A small image classifier, trained from scratch.
Model: 64-pixel images, arch resnet, activation silu, widths [64, 112, 192, 336].
Training: soap at rate 0.0049, 10900 steps, batches of 64, held-out accuracy 99%.
Data: 45211 training examples, 15.4 epochs.
Rows from block 4, named by matrix and row number. Rows with one number belong to one channel. Each number is 200 + 40 x the weight over the matrix's rms, rounded and kept within 0 to 999. All counts start at 0.
# convs0: first 3x3 conv, stride 2 (model.blocks.4.convs.0.weight, 192x112x3x3, standardized in use), inputs 65-77, a 3x3 kernel for each
# convs1: second 3x3 conv (model.blocks.4.convs.1.weight, 192x192x3x3, standardized in use, transposed), outputs 65-77, a 3x3 kernel for each
convs0.57,111,175,138,187,212,259,299,256,241,219,212,249,142,216,220,245,169,257,223,251,181,331,271,170,161,270,195,231,227,270,180,226,242,133,144,104,135,196,175,177,196,287,190,187,161,167,140,150,170,237,214,230,289,212,241,309,247,243,279,262,201,183,169,199,222,183,182,156,262,147,221,219,233,171,188,242,180,209,241,247,137,186,176,210,196,217,210,240,185,204,199,166,181,199,232,188,223,137,221,180,223,209,211,191,203,244,213,201,180,185,243,176,191,177,215,167,157
convs0.58,160,153,102,220,223,158,254,217,187,295,207,209,147,205,221,263,184,214,176,221,240,209,240,301,150,252,227,112,196,196,174,107,206,174,228,222,191,197,192,269,220,150,196,204,262,162,152,231,222,166,154,195,207,241,200,210,237,192,225,288,166,252,194,205,175,233,259,185,212,162,216,168,238,207,158,181,228,217,202,163,196,309,186,187,252,183,193,201,244,198,163,245,173,181,219,179,201,215,166,179,232,168,152,205,255,217,208,176,194,193,212,183,158,234,267,162,205
convs0.59,240,312,231,239,243,241,242,209,126,223,232,184,235,185,185,209,266,193,159,277,230,260,211,219,289,258,122,186,133,153,221,89,199,199,149,242,221,155,154,335,149,90,229,269,179,165,250,202,258,143,192,234,254,197,281,246,181,314,218,177,140,185,265,183,232,158,235,192,197,225,253,234,240,177,220,217,176,196,259,162,182,249,182,193,184,185,202,259,232,233,177,251,262,255,238,179,236,177,259,226,178,196,281,155,240,214,272,190,147,224,209,220,169,196,189,201,205
convs0.60,218,224,261,163,206,142,203,109,213,237,181,186,228,222,184,176,244,177,194,239,271,217,214,219,152,223,225,169,153,154,186,142,229,134,215,234,167,224,174,226,241,204,223,124,214,240,202,213,193,186,202,161,206,149,202,197,252,102,186,188,109,180,225,224,256,139,154,148,219,153,180,254,157,89,206,259,215,175,203,167,125,207,165,153,275,162,213,156,224,200,220,242,205,254,220,259,239,257,162,232,230,189,133,305,148,205,206,256,207,174,235,148,244,274,237,268,270
convs0.61,185,198,128,197,147,181,227,128,246,209,146,198,255,215,138,146,257,142,132,218,169,169,212,161,219,187,249,190,199,255,299,179,145,143,194,155,232,179,222,164,145,271,254,236,184,114,142,190,182,184,209,175,223,280,236,188,240,166,118,181,169,180,214,253,156,166,227,161,210,124,247,228,183,185,177,145,112,184,270,261,214,220,146,219,181,239,211,231,216,186,249,155,202,242,214,256,235,253,265,236,156,150,185,196,172,173,214,234,253,235,270,163,228,165,213,184,227
convs0.62,95,229,194,231,149,189,189,242,143,256,248,219,229,216,201,205,228,186,246,195,173,302,197,186,215,157,111,189,145,159,143,205,123,172,140,193,178,198,239,239,228,154,214,225,200,173,188,257,165,146,196,231,210,165,213,147,171,219,194,194,99,108,236,223,131,191,224,259,252,177,207,304,203,302,220,212,230,258,150,149,222,167,206,192,176,224,166,252,175,250,190,153,162,186,168,189,239,235,195,184,196,210,202,158,171,234,121,139,188,188,219,221,186,240,229,184,215
convs1.57,235,285,164,262,178,115,188,153,264,252,175,209,144,243,195,251,193,262,251,168,251,180,249,187,167,213,246,216,195,185,189,234,182,272,219,228,246,207,236,211,173,229,166,300,137,217,255,161,232,174,208,210,226,114,259,139,175,236,242,255,183,201,208,207,219,182,240,164,165,247,163,193,207,271,219,153,247,288,267,177,247,211,246,204,148,216,247,151,205,216,216,186,186,189,264,220,167,127,199,157,211,188,156,249,127,211,203,214,174,191,239,165,226,158,241,231,258
convs1.58,161,150,144,92,194,279,222,241,176,172,159,207,228,197,173,210,242,221,145,194,272,209,241,164,188,212,173,199,226,197,224,186,209,266,208,133,248,114,217,257,171,226,283,257,181,212,199,238,116,192,202,195,136,197,149,189,185,200,187,148,248,154,155,208,152,160,276,247,220,216,154,222,201,244,209,226,233,226,148,132,145,205,186,227,216,187,184,187,277,177,168,252,176,212,215,241,267,189,217,204,207,234,269,234,186,257,265,276,213,252,211,205,217,256,223,177,189
convs1.59,301,147,183,197,168,194,140,194,195,168,228,246,255,100,191,214,149,185,182,201,170,207,216,166,123,185,185,216,113,229,166,189,170,151,97,174,208,198,183,259,205,222,220,256,153,264,171,187,110,202,208,231,240,154,158,221,161,163,254,197,161,287,188,214,168,207,156,271,282,173,126,243,233,206,160,162,238,204,223,269,267,201,205,232,213,261,255,186,140,174,198,216,187,172,158,174,244,211,193,285,244,121,248,210,209,139,210,231,245,220,200,193,301,226,189,231,254
convs1.60,184,151,228,183,217,277,204,207,160,221,132,257,275,214,136,155,250,231,120,225,248,266,152,247,192,196,220,199,115,181,194,209,207,174,166,223,216,277,203,265,229,241,218,222,231,201,189,173,169,159,153,235,211,174,217,201,198,211,181,190,229,252,182,187,264,247,161,168,162,236,188,160,159,201,166,209,184,207,156,201,376,188,142,155,119,264,207,218,182,170,217,223,177,240,224,270,198,302,185,117,111,193,203,256,223,175,110,252,203,160,170,113,150,229,268,205,250
convs1.61,135,159,163,237,250,178,175,234,233,192,185,235,289,191,224,203,203,232,242,267,226,182,238,176,184,229,207,193,296,241,247,204,198,233,250,140,194,193,186,240,246,214,176,206,181,254,220,167,215,188,215,217,202,282,152,184,206,154,183,163,237,192,175,203,234,156,246,219,170,192,214,229,168,205,212,198,245,221,232,233,191,213,219,95,203,172,113,208,180,196,211,159,227,120,203,183,196,217,163,186,188,194,172,237,201,174,123,193,191,212,217,146,172,140,167,125,145
convs1.62,168,280,146,166,150,246,280,206,242,208,175,201,129,165,209,165,219,243,164,249,96,283,228,194,237,185,135,215,241,187,264,218,183,243,189,169,201,248,283,172,127,181,207,237,261,221,162,210,202,236,211,181,250,243,209,205,210,218,127,262,186,203,209,158,134,170,227,225,119,243,178,193,196,167,196,180,181,221,194,201,159,175,258,183,173,230,210,153,325,165,139,235,206,222,183,188,202,152,218,199,163,220,141,198,189,207,202,191,162,251,144,184,124,201,164,170,198